Weights of a small encoder-decoder audio transcriber.
Model: 14.6M parameters, decoder norm layernorm.
Training: adamw at rate 0.0016, 2000 steps, batches of 64.
Data: trained on strings of digits, spoken by a formant synthesiser in many voices, 39062 training examples, 3.3 epochs.
Rows from block 2 of the text decoder of a small encoder-decoder audio transcriber, named by matrix and row number. Rows with one number belong to one neuron. Each number is 500 + 25 x the weight over its row's rms, rounded and kept within 0 to 999. All counts start at 0. Numbers have three digits each. After the name is the row's rms in percent of the matrix's.
After each neuron's rows are labels from the 100 texts, of 14976, where the neuron reaches its highest value: "fires on" is the input token at the peak. Only what is clearly more common there than usual is listed. The data: strings of digits, spoken by a formant synthesiser in many voices. In brackets: how many of the 100.
# fc1: MLP up (decoder.blocks.2.mlp.fc1.weight, 1280x320), inputs 138-183
# fc2: MLP down (decoder.blocks.2.mlp.fc2.weight, 320x1280, transposed), outputs 138-183

fc1.295 116:480489539476469484500513500500519482547500493510424509518461506500492487523483500500500480532485464500524471455500479484500519500525500500
fc2.295 127:500500532458509500500522500500500454500530519546500501527494523446517468501477503463525491500570461544470465485500494500557525488516500472
fires on: "z" (77); "v" (23)

fc1.363 099:500532500500473510539500508500500448546500474524486479482500463500529475482468500500466500530551472523551579476478500469492471459500500477
fc2.363 120:480474500475500461500521500467500521533494500466500478517547481474492500482449486491500485524477480500491522463526519500500535478500488500
fires on: "t" (100)

fc1.742 104:493525484500500527500491470490500500525514483510500500500500485489563500535500479520531500500562500517516544455460506528480476526500500515
fc2.742 075:478500500505487553500500493512500482514500562500527500500509499500477500511534500522500479483500465479477460500443446500484529566500496519
fires on: "o" (100)

fc1.104 100:527517538500500526523461500444516481536447466550439517500435536541535529516469496500500544493533489500500489451500534469500465472521508500
fc2.104 087:507500500471524491483547500541502511485504548485500500470500485500486500526446500515519500500500507500453500514518533500473544514500498500
fires on: "w" (78); "h" (10); "v" (9)

fc1.227 092:539485500500500474471500518500500500562463462500462484520500500482500500500460522537469500500474500468513548480500500463489467538500513500
fc2.227 101:500546472516471500421500532500500511507500481508486500500449544505477528539542546500479500488501506498500461500521466500500476569480447496
fires on: "f" (66); "u" (8); "w" (7)

fc1.338 097:512500500500500500484459500516476500550500514552500500489500500528483500526477500500531500477545456486513469518473500500527472479500489462
fc2.338 095:454500500487500500449510486520560514536500526500481473500532493500460515449438476500500514463500518500500520488539524500523521491469500518
fires on: "o" (47); "e" (38)

fc1.734 100:500483511537514515500500509500483432557500483500467500520478536535500535478472516521519463519521500500519475462473500500500500500520500530
fc2.734 072:466471500500444500469446500470500500489500519534500500448464500521571500500518516500475502489527471490500500458438500498519447547449535531
fires on: "x" (99)

fc1.637 093:489500437477551500500473495535533451541529535500532443457500536500488516500447481511490460474500475529525500521471510500556500521500500471
fc2.637 124:500474483446516500526519513527478517510516487467529500500557514465500493460534487504534500530475542491507520548535500537481517481515440537
fires on: "t" (100)

fc1.669 103:500500470481500500540500485500532482479542500546500500489500536520540500500500517461438523538512480471515479500539500500486492514500566490
fc2.669 121:506500479484544534500516447524488470468456495535486485489500500490494476502500508473512500516498514480500490525512542464494500479525510482
fires on: "v" (58); "u" (32); "g" (9)

fc1.613 092:500500474527483474539464529500500465500458494482444500469461540478521470474528523517481530526500537513500547507488473451472500517526510500
fc2.613 094:523500500500483498500472549462500505546526481510500488464471500525489511563484500515512500500471500539494500500516483511471437506548470533
fires on: "<end>" (73); "t" (24)

fc1.331 097:512517461483519483521530500500512474526485515562463500480446526500500500533500523482507555464519458500500511500500500482481500466475500494
fc2.331 101:481500517456545500490517533500529500545538482500541500498500500500463500516480526446481473490446522486471479547500475528524500500500467487
fires on: "v" (55); "e" (45)

fc1.467 106:473524500500441509534488468500521455475512489500491465468500483486471472448460447514500523500528451500521489488455546468539514526527500500
fc2.467 118:500494516500482532562480492461500508444467465500524509500539498486500480443489451528500514544429490463480523500474500517510483500493516504
fires on: "f" (100)

fc1.398 099:495522508500457467500500525482470475470500512513472481532463515500483500537474469537500509509541456500537557482487500483500480524500500515
fc2.398 096:500527487531453500500494522517500480538500496453490466490500523468500500500500516495515517541565472530536500468524482501551469531518451527
fires on: "e" (83); "<end>" (17)

fc1.173 100:548508444481535500500534522543525457542510510511500479500472490485500500542467500493517484539484489530465526500500522485539500528529500471
fc2.173 114:492462504521472520518532517510527574490500500480495540535500500500493500455530487510560483507482521500461483558537478500480501485486500542
fires on: "x" (62); "t" (29)

fc1.463 103:487500460500514500500476457500522448500534456532483477492500515540480527529500482500453481521521500546553550500475542525500519538500474461
fc2.463 105:525500500490486500498496470549500497500521500540473521539519524500448456500500454510503500522473461500516527500524515463461592500538493459
fires on: "e" (100)

fc1.129 099:514483500518458500524500461523476437537473534516472500517500500500534481484480464510500500519521500535491480462500480458500527535549478488
fc2.129 099:536482517502494510538476500486546514496500500531473500500500531479553478475500500512500544549500500500486534440493513500490500481465542500
fires on: "v" (63); "o" (24)

fc1.408 098:564500500521458510500479465527514485500500500519526482517500462538486520533500500471443500527540500523500500522540514510500500546500508500
fc2.408 109:500504500512513517506513539500525451440500462500468473455482517500476499504528500475515528459500566457510476545500475478504493500506524495
fires on: "u" (100)

fc1.591 092:517540464516500452481509493475465500500500509479500500495459471462547478475541441531522484473500457483518573489431500500550473477500468526
fc2.591 079:500497519500527500491500500518497494497500500500486517500500474537493500541500500524495500500500504529501500517546500552478500500500471526
fires on: "x" (32); "t" (29)

fc1.22 100:500532500514500513514500500533500449525500500500500521500500480513500459533488517500480538500516473482514528500465517509533454523533532500
fc2.22 075:498471488521498557500500500500500489500504484496500500500459529512516527488500500505500538539562489517517516503512479500553469489473481547
fires on: "g" (72); "v" (18)

fc1.445 100:514520453500464484500500464500536442522500481541453500500470490523521515542456515500485521479543468520500546500460474513500500529500532526
fc2.445 073:500500502546500500500467505459500471500500500539466500490446542500500488500526530500473526500549457500516488466491451500546489531500511500
fires on: "g" (100)

fc1.404 102:465500452492489469519500512541473457500500481564483532513462530520522500520528474522447526458500474515541482523449468489519452521500488492
fc2.404 092:506500500505506498500469480505452461484500489511512529535522550520525466500500477500488526517483518457494513485464542511519491534545455473
fires on: "e" (100)

fc1.345 100:488500455476454500512512500535520500500533479527465500500500461471514500500475511500500484459540435539560543500500459500500522500480514522
fc2.345 075:495515500456498500490536509526482463500534524535455500500485500500475456520466525475475500513510485515499500500505500544491542456491471459
fires on: "e" (93)

fc1.447 100:490500489527479517481500500473476510516500526525528500514517523484514500500522482543500515486535477533542551479500500500549475500530445533
fc2.447 099:467538512481457461500500510500492500500536467525489472497500500500465500449496497519469484465504467484500470488462500523583490554500500500
fires on: "w" (100)

fc1.83 101:518510500475500509500510527500488456520486478565500474461451500500527512544456500530455500473528460518477520457465482485478467561478511500
fc2.83 091:530527500500500465473517500461513531517546517500464500470516486543500508500500510512474535462477530475477561501496526526470500450521510500
fires on: "h" (100)

fc1.440 087:484500500500468500500530527536540451500500500478500531500456518511538500483520541512483485488527449500526540528500474500463500486500533474
fc2.440 082:500500520483527539467532481500500513500500500500502518472495525500500503511500500533500500500484529500500485540532564500543486500451468522
fires on: "e" (49); "u" (27); "g" (24)

fc1.538 095:541530473536500488448519486500569515544479500500510488517513462500558520500530461540472512500500482522500533509513531521512466477509500465
fc2.538 097:500521535500524502525509471500500500451516533525500500548537491534470500523500503530500486500500519500484515483506500547481548474537484507
fires on: "o" (100)

fc1.478 102:537476500500520515500467479500462458500504513536500474500500500500542500533539515500510500539552506500525513463500500532500473531517518500
fc2.478 108:513476531481515534557511500507500472459528469526521500500500550500501500549500500500539500534500500500500500508457470483440523500514478489
fires on: "n" (89); "g" (8)

fc1.602 102:479557486500500500519500489485508459500528500548443465500525547551473500515500461500459468463500467512500486457458518491534528525500500490
fc2.602 123:570494516485500481516496514524503485478476482547478536458500500481514508558518519513540539529477509518455523524525500473489492485535476484
fires on: "h" (97)

fc1.488 097:519500517486446533500471500531500462473521500460515480500500500552482500507480471500500476516518469500500518492471500500529500455500500500
fc2.488 130:500500457500545515500490538482500506500483470500537537493506500439500456523511500453521514498417479497486469512500524500536477522517479471
fires on: "s" (100)

fc1.547 097:534529500536500535512444500512526441489479525539484500523488500512526534513500466543525490533532500524497539490517483500522500528500525462
fc2.547 103:573452506500500500554506472508500507474546486518494500467469538500510502545500534500541508512500500481482508481472484446464534482510515502
fires on: "t" (100)

fc1.216 102:500465459520458506459477473500537476500520500536500515500437500540536488538500500522458525481500500534485518486475476475478500500473500500
fc2.216 071:502500500556481500478500538484522500500500500500500481454437500524500554500500500515459533500500504514511473500500451500500463519451500537
fires on: "w" (80)

fc1.679 104:500500459520460460500466517477521500539500518486500500480458518522500478532500525510513500509559500518546542455475475481500500535500522500
fc2.679 099:513508531531490541500473454499486482493470489500488534500500517524500500485500468499509550500551492457500497475500520499500500475491500500
fires on: "n" (100)

fc1.150 096:500520480543483469448481500500500483500500500485486523525457500543469500500477531530473537500478500500489547462455475538452512500507528476
fc2.150 112:496515509500491500470500530449500500500500500500490478472446560494477521500500549517500521514500528506514484475530479491462470524486469518
fires on: " " (97)

fc1.502 093:516500475548461500470520500500500485500464486477500437445459522500528500517500553522485489500524538500512529500519500523506500500500461455
fc2.502 093:541500504500502483455500531474502506547514500474525467454466534554500550496500500535500512481500522457514474488525432451507500508500514543
fires on: "<end>" (94)

fc1.400 097:524489500527477476533482479500500454544545519500500500528500500532540500479526549500500469469500500474500513459534462470484478461546551500
fc2.400 090:495543496545467500534495485524500448500508500500465472486450505530500556463525488500476507478554500535536547500449461500549500502500527530
fires on: "f" (100)

fc1.252 102:500464480500475455474520532500500507546500459485480500500469500519543500500468473500510480531500511549520500500479500470500500527514530487
fc2.252 073:500506500503460500500500472524471434536500500450500484468500491500481500500504455500460500456532500523554544476487500500604463522500435528
fires on: "t" (39); "n" (24)

fc1.672 102:500516464500460444500486489532483479484520531477500457500479500500500540482483480530462517460536484500519505453473512516500536472500476534
fc2.672 119:513500499500501485500527539500465515473500498474534530535558500509500500507521484509506514518432500475500512494524504515501526500548429494
fires on: "i" (100)

fc1.395 114:527532500486531487475452567530539500518508483526473530500518485508500518523464500500469500500494473516530500537512453523537523537527478479
fc2.395 148:500500511510480538507516491494480500481500536455533543500510473485482508484524472515527480524503500487512469541530500480471546500500477531
fires on: "s" (85); "t" (13)

fc1.76 102:531514523500500491461480500508500500541522500500466534523480473547521478569474533450443534517542518520524500472541532479533500512550479487
fc2.76 119:472517491507550488471518500495504530500475521491500542504486500477463488470500473484496450500478500477444461519518500469529533500480544479
fires on: "v" (90)

fc1.279 096:488500469500521531479473500549480481555475457483526461487500472500513500512466451485486514510500483500500547500500500500519500509541526465
fc2.279 129:500500471484511500535523529500539503563542448494525484485500474479477500442466481471550482497500456553489500500521493480480493492474479506
fires on: "t" (100)

fc1.269 096:500450517500482500500512500530462468538533500530461527500491500476500500500509522540500500532500500500463524500500479538500465500523485523
fc2.269 110:476494521483545519500519521513514569496500538473523515518544500478493500500519500514500517484458551521457500517514510511471520500476542508
fires on: "n" (89)

fc1.303 104:533470509486483500500451517480500500476533462500490500451488521565473452554500500500516467500515500500500500478540521524450530489492487500
fc2.303 114:522457474500545527517477500501523555500520456529500531503500500500591453535494531500529524533484524514492521499502500493505484488484542460
fires on: "w" (73); "r" (27)

fc1.60 102:517463455520525450488524500544520500539490500500482484500519480488474500540500500500500513481521460565489551442481500537447500500456475508
fc2.60 132:480476500444500454478507500493500524528474515500489474488540474464517470464500508521473494490500500524525559504524554514473500451500500529
fires on: "e" (100)

fc1.63 101:481481453525523466476500525500500483500520500533473524530493528538548500573534514533470526471500486515545567507500481544525476477500500500
fc2.63 069:512517500500498469451500445521500500527536547499548500500500500500500529477518457500486472500537500500500500461485500566475500499485500508
fires on: "t" (59); "e" (36)

fc1.298 102:500500526523484500478514481538500500518464530543481500500469447500500530464500500533500534465530487500500485481529500472516500511469500530
fc2.298 127:457500509500483526514465444479461500501500500519499500520542500487500500512491475483481534500496484466539541458507557500459483489542499474
fires on: "x" (78); "t" (14); "h" (8)

fc1.616 095:488488472512500500476471553542474434554500500563480524535500482459519443512485529520482547482546464521500529471484515500475479544549500500
fc2.616 098:500489500446552500504500482530487461523500500500522503492537500472500423550500500466500500483443500488500481487493500486490500520561468454
fires on: "e" (80)

fc1.72 093:533541500500500500517477450500500438500512500541500439474529500500500500500467524513532500518530480534480534500466500500500500460500500512
fc2.72 092:500476528503500480508498500470492500488489505494500486500447462485545463480553548493508500505500489496501419533500486434500500497499500494
fires on: "t" (82)

fc1.0 098:476532515494511459500470509460474466542448486500472500475500483479500500500486500535475520508524517529515537437444500500529461473536486481
fc2.0 085:517520510456519451500519556500440500514555527485500500517527505518439500511500527521500500502471490453500500474500500522500550554526458469
fires on: "i" (99)

fc1.353 098:500500500500500500479520513525477476532500500540500523493482520500500450520500467491500540515568500527500531470460537511541534548529511500
fc2.353 087:500500477514468546500444480526526466500472466507468502500481545500529500500501500500507532528494494499536500480507506500556461462535507528
fires on: "x" (65); "<end>" (22)

fc1.551 105:500523458514489528461489500524522454500512500500500500463468476500540500555471476508453487511521500521478500488500547500500508532529500458
fc2.551 089:486500533531448537477500500466500455475532500524460500500465526503500512515461500531463500514544469500512500483483523468500463520487473521
fires on: "h" (45); "n" (29)

fc1.425 104:564500500500468425494481535500500457520483500537468500552468500500500474515500459554518470534525451577513500519474500512500500500517529500
fc2.425 102:500550437512500514500495500526545447512512500457500495500510544500499500508487500500500483500500485515541534466488470519500509496465502500
fires on: "s" (100)

fc1.308 097:500500487479500519463500500546514456500490500509441500500444500542509482500455544538500476500531500557533530470486478500500500500516562533
fc2.308 097:515500500535483486490500467504500500536500523515473484469463519500500560491489544500451500500532448553500500477441500477500500502456503532
fires on: "h" (92)

fc1.119 098:500500448537452474459518545485451464486500500514500500470457471476500468507500510469471460482563520471582500500478454500500500500493471453
fc2.119 104:492500522500473500490465451500483500500480540488528515534532485558531542500526443500495479500534499500538535500500500492473522425479500543
fires on: "n" (100)

fc1.276 095:500487530532500493457500463538480450522500500488500439521516523500500500500500523513480521479500500474526489523513526478491462555500500500
fc2.276 092:534535500527473457538500516513510506478506435500517479441500513479479487474500478539518500511438513500500500500500481500500526500500483500
fires on: "f" (96)

fc1.498 090:515500519511500500464548500446481476500500500540456521480483472536554500472517478515500500500483526565513530500500500500472500458514500513
fc2.498 097:500494551500494500534491532500500552500492500486517500483530487500500486470541482479535500500478515498450448496510486477478525500541500525
fires on: "e" (64); "t" (29)

fc1.351 096:526500487524482500500444523481500500500475470500447528466481507556553500486520474542468500500548476500476528500529500468500482520500481522
fc2.351 079:532537477483500492510500500475523528500500471516481465519500478514458491493448533500510526501449531500495500500485500500500474518500500518
fires on: "<end>" (95)

fc1.523 102:500550471554474530474469484524478460543517453475486470465456453490493510530500500500515487500500480528554489500486474500516465500524500500
fc2.523 132:484500476504500489523494500500500493543512466493534496500521500452482500500486500483504471500500452490554485531500500480515500522553500516
fires on: "t" (100)

fc1.195 100:528480438483484488500500468490500471550532500476471478469512483528492500484500477486500525500545484500538488520557526525520475500534467455
fc2.195 127:526500517500495516564500500502500517470515498475541523527567459500500500467500451484543486526481500474500500525528533500467554480513461516
fires on: "t" (89); "u" (11)

fc1.41 098:536486476549500500453482476500500512520470519500461478518509500500553462485486500500544487500531500500524519482500513516460500545500500481
fc2.41 098:509538514507483528500503512482484493526500484500523472500473534500505533576500500500500541495508508513512500466480490500500464531553461540
fires on: "o" (100)

fc1.51 094:500457514488465528484514524518500500491516435516500506491520512548488500500456500500465513500500500528500486439472572519500520521513460500
fc2.51 097:493459514516490519526500500488500500467500512500528524500500530497500500481532492521520500500539518457489479518500500500468498500500528511
fires on: "i" (97)

fc1.1 103:476462470500491482500474479457553482541514480532465435500500453490500500508468500500481456476491544539500549500454528513511500500460490500
fc2.1 098:518451503503500486500500515504470514500543500453500465488500500516516500527500550482514500520500527515521547496500515537500500499500500516
fires on: "e" (95)

fc1.101 096:474500500536468500524467500500514468544500448485494480526500472477539464500513524500516519500525500540515547485526511467464480536500524500
fc2.101 084:486523500476506500488495462489500500529532472531511462497504543554500510475500500479491516479500513459500458500499494535549500529500507500
fires on: "<end>" (51); "g" (10)

fc1.354 107:500525526528500516518463528450487500500500448536500485496469538465522517469531523521446534527500500532529526500509478509523456532500483500
fc2.354 107:502501512522490492516500472498491521500525469483528497500522466481500519483500442470500541500534467509550500500500541500474500478533500532
fires on: "<end>" (100)

fc1.204 112:537536512500500549451467520500480473515478500545427469485466468548474482517470487500470543480491531500468554478476526470544500526537528517
fc2.204 138:522500500503492510526470507500500519486500500522441476492515522500494500546481540500494577494498518495490577500484539500502459500514500500
fires on: "h" (100)

fc1.610 103:500517500477479432500481527479522500558464473482500520509500547500500500530528551500500500468500473542535540521478522516500500514500490500
fc2.610 075:500500437506500510475489537525524461500461511498500511469500532500518500500489479524500485500500479529522500500515443524546538490492500487
fires on: "s" (49); "n" (27); "h" (22)

fc1.559 109:559488515515453483488476525474500500500473475578470500518500520546520490513500500500468500521544500528477500528500470516526500494525500457
fc2.559 136:503502518515519500500525479495506531500561478482499500486497470510537500461457473484522504523544539503454515507542508500479524480473550478
fires on: "r" (40); "h" (29); "n" (27)

fc1.389 102:500524526520476448500462536488514430510500500536500458463455500500500482500471491500500476518491500542557546479500470467528452518525500531
fc2.389 110:492511518466478500544513455521477500500523487500556494500580475500500513433529458503500500497461486474502513500471486518514537484500500500
fires on: "w" (100)

fc1.631 096:480500500526523455500500523487522491500483469500473514455459474527476481465438488500467500472549488529476475500522437500528500526509500465
fc2.631 112:444552477518500484455469505500519480464500542500525512476500517500437527445493489500513488463529472487500479500503450478500509522482551500
fires on: "o" (87)

fc1.219 087:471500484500441472475487513519481450481500500556473500519500500523466500500500535500500553500514531506555529477516500506500483526500529476
fc2.219 089:497500530471500500500500532540506552510500541500500521548544500469480483500500483549543449521448520530460500500526500541462581500500500487
fires on: "i" (46); "s" (27); "w" (26)

fc1.246 095:500479500500459500500479500517479478518453455530500525500522500526543538546474483523476516500544500500500566468500500555511500489485449441
fc2.246 070:500456500538500500512500500499466500449519526500500500500451500524459500500500500490472455500500500500500441535556492460500500500500500497
fires on: "n" (89)

fc1.558 100:539481500483500486500452529500500466530466500556500482500478526512519500500486500488481525471500514500491546482500489500537433545533528500
fc2.558 088:458522516504506500462505480519459490500510500493495500500500523500477537504504500494466518471517500500524514490487516525500500473500500500
fires on: "h" (72); "w" (20)

fc1.720 100:535500491510463487472483520453470462500449530500460467457428500536537500500453525500489500500471482531500500534500462500458519488530467500
fc2.720 111:512472531475517500500500500520502500495531500500524500479529507515522500468522500474565488500517500500479464500496487457424536494500512458
fires on: "n" (94)

fc1.455 093:500467500500479532481500489468527431521513445486473444500462500534517500491455492523464500519491461500500548500500533485500500529524536523
fc2.455 079:500576500523489500490500479500500500513500485497500484487500493500500500501500557526486477500527506533526481500449438559559523500500500500
fires on: "f" (76); "o" (21)

fc1.42 101:500458456500500476516457530520466470476500517500500522480500517500500500541533464500500500482541471476511536470500500500500500500500483473
fc2.42 110:500515467492466462478500500489460500533516503476500503500500484500500464487517542500505496516510500518534500505500480489522500477527477506
fires on: "r" (72); "i" (26)

fc1.159 095:463473500528514500500448540510540500500467479489527530500500535531523509514511500482524520500544467500518488500520532454519500566476484463
fc2.159 102:528519519526500518468469500520516507517489480539515522475500480529500500500466481487529500466442489457500468500520490500514500484537505500
fires on: " " (94)

fc1.254 094:547500520500471491525532479546537477525500454538477492479500514500534500500488500551518531500512500563543513448473500500500500476527537480
fc2.254 090:500484500500477500494497508459463530511547461469483500466437500500556500503516560492473528500527500500500500452500488535500472540478480491
fires on: "w" (100)

fc1.722 111:524531500487482477530500524519500447520493500572474500525454486500537474486476500515451533527519473500500515467483556473530517500520500460
fc2.722 100:518500488491500519500500500500500457533505500520500517528500545515505486549536530499500500459539461500500488473470530500536485513527500500
fires on: "v" (91)

fc1.329 102:509500520517500516468529478531500500554537500500468500500462506527500485534500495476461524465506531500514500435486500510469514500534483475
fc2.329 110:496534500500524471454528546525500489500500516519472522515434528461514484522500500500481533512583484553470519477462471521544500543457500500
fires on: "z" (95)

fc1.96 098:518500438500500529487496481492541465537453523514485526526466500528537481531516532500500500534513519500554510500514492500530490524536462481
fc2.96 092:567500512500481541552461500541500456500500500507533500500554500474500500518521469489534480537481484473532500492500500458490531539529469484
fires on: "u" (70)

fc1.103 102:544481470478510500482478500520500478541478500524500468524445517533546500535500500476475512469549444500534523461468529510531512500500500491
fc2.103 073:519512488487510478502500500550533462500561473528468500500500500525517500520476541500468496500557453532450500473448471500500489500464500496
fires on: "z" (100)

fc1.411 093:465474500517492479514500511483500467530500510512461500525489500510486473538513500518460500478544500500545517532500500500500456500523546509
fc2.411 084:506500489487504495481475482500495500500490517500500485500500500514489511491500474512458486460500530481487494467459468556481533496472527487
fires on: "s" (95)

fc1.141 104:491488522519468486479448500490489453533500450531500500469482500557520470478500500517456522456563500540500518453515466526518500530500542509
fc2.141 101:511447500500500530515500515536500532500536456500459472475459500500536500489492520500526492538516500552500541489489516553496475535467487500
fires on: "w" (97)

fc1.130 090:483482488489456500476523525453488476500500468500478478500513500543520531512500532527500500478531500500483526500500524500465484523500500451
fc2.130 093:544549500546500532470500515533567482526519472525500500500454485500500528500450490500467526500580460500500469500500500500548474474477541512
fires on: "<end>" (74)

fc1.170 106:541516455500471524475471478482489500500500462526440466457446509516500470500460511466500527514543471488500541469500555468530438528524500466
fc2.170 054:481500513495500547500480495500500500448482500517500500496463500504500500512500500500500500426500500448500507465438500502500500500461481500
fires on: "h" (100)

fc1.286 099:500520511510464492466500500478500500527446480540454532500474500585500480516478491520500500500513457476530500482500487473500469500487486500
fc2.286 092:465540500539533500476500500473518535500517543452539501450535500458486550522500500490500471500457542494500476489541489526500522500500500500
fires on: "h" (60); "n" (23); "s" (13)

fc1.228 103:532489508472500525541500510500515470500536448531500529509483500507531500537475524457474517525500482515491527528500500466477500500549471450
fc2.228 121:528467506459530500528500482514480477475463503544511539520537513477500454522468476440539481541468484500478485535506524500476540481563500433
fires on: "v" (100)

fc1.161 090:535523530500486500474527500500474473500474468464516462540471525550515516500500542517462546500544500473513500500462450485500500524500500517
fc2.161 077:500530516546500500477463466467508529483512531506500499447470544505525540432500508519500500490509500456500467522500473457466523489507529550
fires on: "<end>" (97)

fc1.261 101:529500486512500500500500500500500500500500500552463477464500500550490500515500512468489471521515464452500500473483529478500463472543538500
fc2.261 091:500500489516500550543500469517508500520485468500500483482453525493518500442488500541519523574507500500500500500481469460515488500458544513
fires on: "f" (99)

fc1.207 099:473514485500475500500516500460500518547451479563500525486472521500540461519515491488488500529508521490479485525515500443469500441523500478
fc2.207 114:517484500474505483532500512557500474500523516515500486500505486500500453488500494446547481500517489500473435531500486479458559500531520457
fires on: "t" (98)

fc1.501 098:500471500512500500455522516541500469524459500533500500530487526534500500539460500500492486500500473488500531468515483533500500500500500511
fc2.501 075:500517481568466527500463481483531520500500473500500473500459500512500527455500462527481500500500500500500494500500455537574433500432507559
fires on: "v" (43); "g" (32); "u" (24)

fc1.97 094:480516460500500500438458517535500463537500471548500477500462472536545538500500532500500522524500472536500500466500473472518485500527478482
fc2.97 075:475500472523500542500483466527500467539500502467484446516492542500486519458500498506506480465500476513531500500500500497568473534488488568
fires on: "<end>" (83); "g" (15)

fc1.167 101:513469500557488510500466490486525500541479465500479520514454500500537500538470500500473482468518475529500500473515527521542437500460500551
fc2.167 102:500500500513500500489468488517515456511449538500478480487474500473500500548500518500440500500566500500544500473528515469480483500525500540
fires on: "e" (61); " " (29); "h" (9)

fc1.237 099:525500500535492500480466446519537500514500484517489500500500489521542548530500469500481500500500500548516521468500500500485500517524471500
fc2.237 091:508456461551518464525449467538484500452490500522515500500505480500554500482500490514467544527544475546542563500500486500526437473522468537
fires on: " " (100)

fc1.171 103:500477511487471509500482500500487481570467500500440500512500484519538500562500500500500531545523500537517516500500500523500505543540535500
fc2.171 085:495556535482501483483485462524500452500591530547500473500479516481518494513455495488452493500573474554500527456452500500482500505523500485
fires on: "z" (100)

fc1.19 107:518500500518525486463500500523544532521441500500467500485500518508547514548500500478450500500530500500500500500523532523520482500500462491
fc2.19 141:494500500501452482497534512500479523471495500468507516523500525516478519494500475543535480527525516500492506512488464483500530526500472531
fires on: " " (69); "<end>" (20)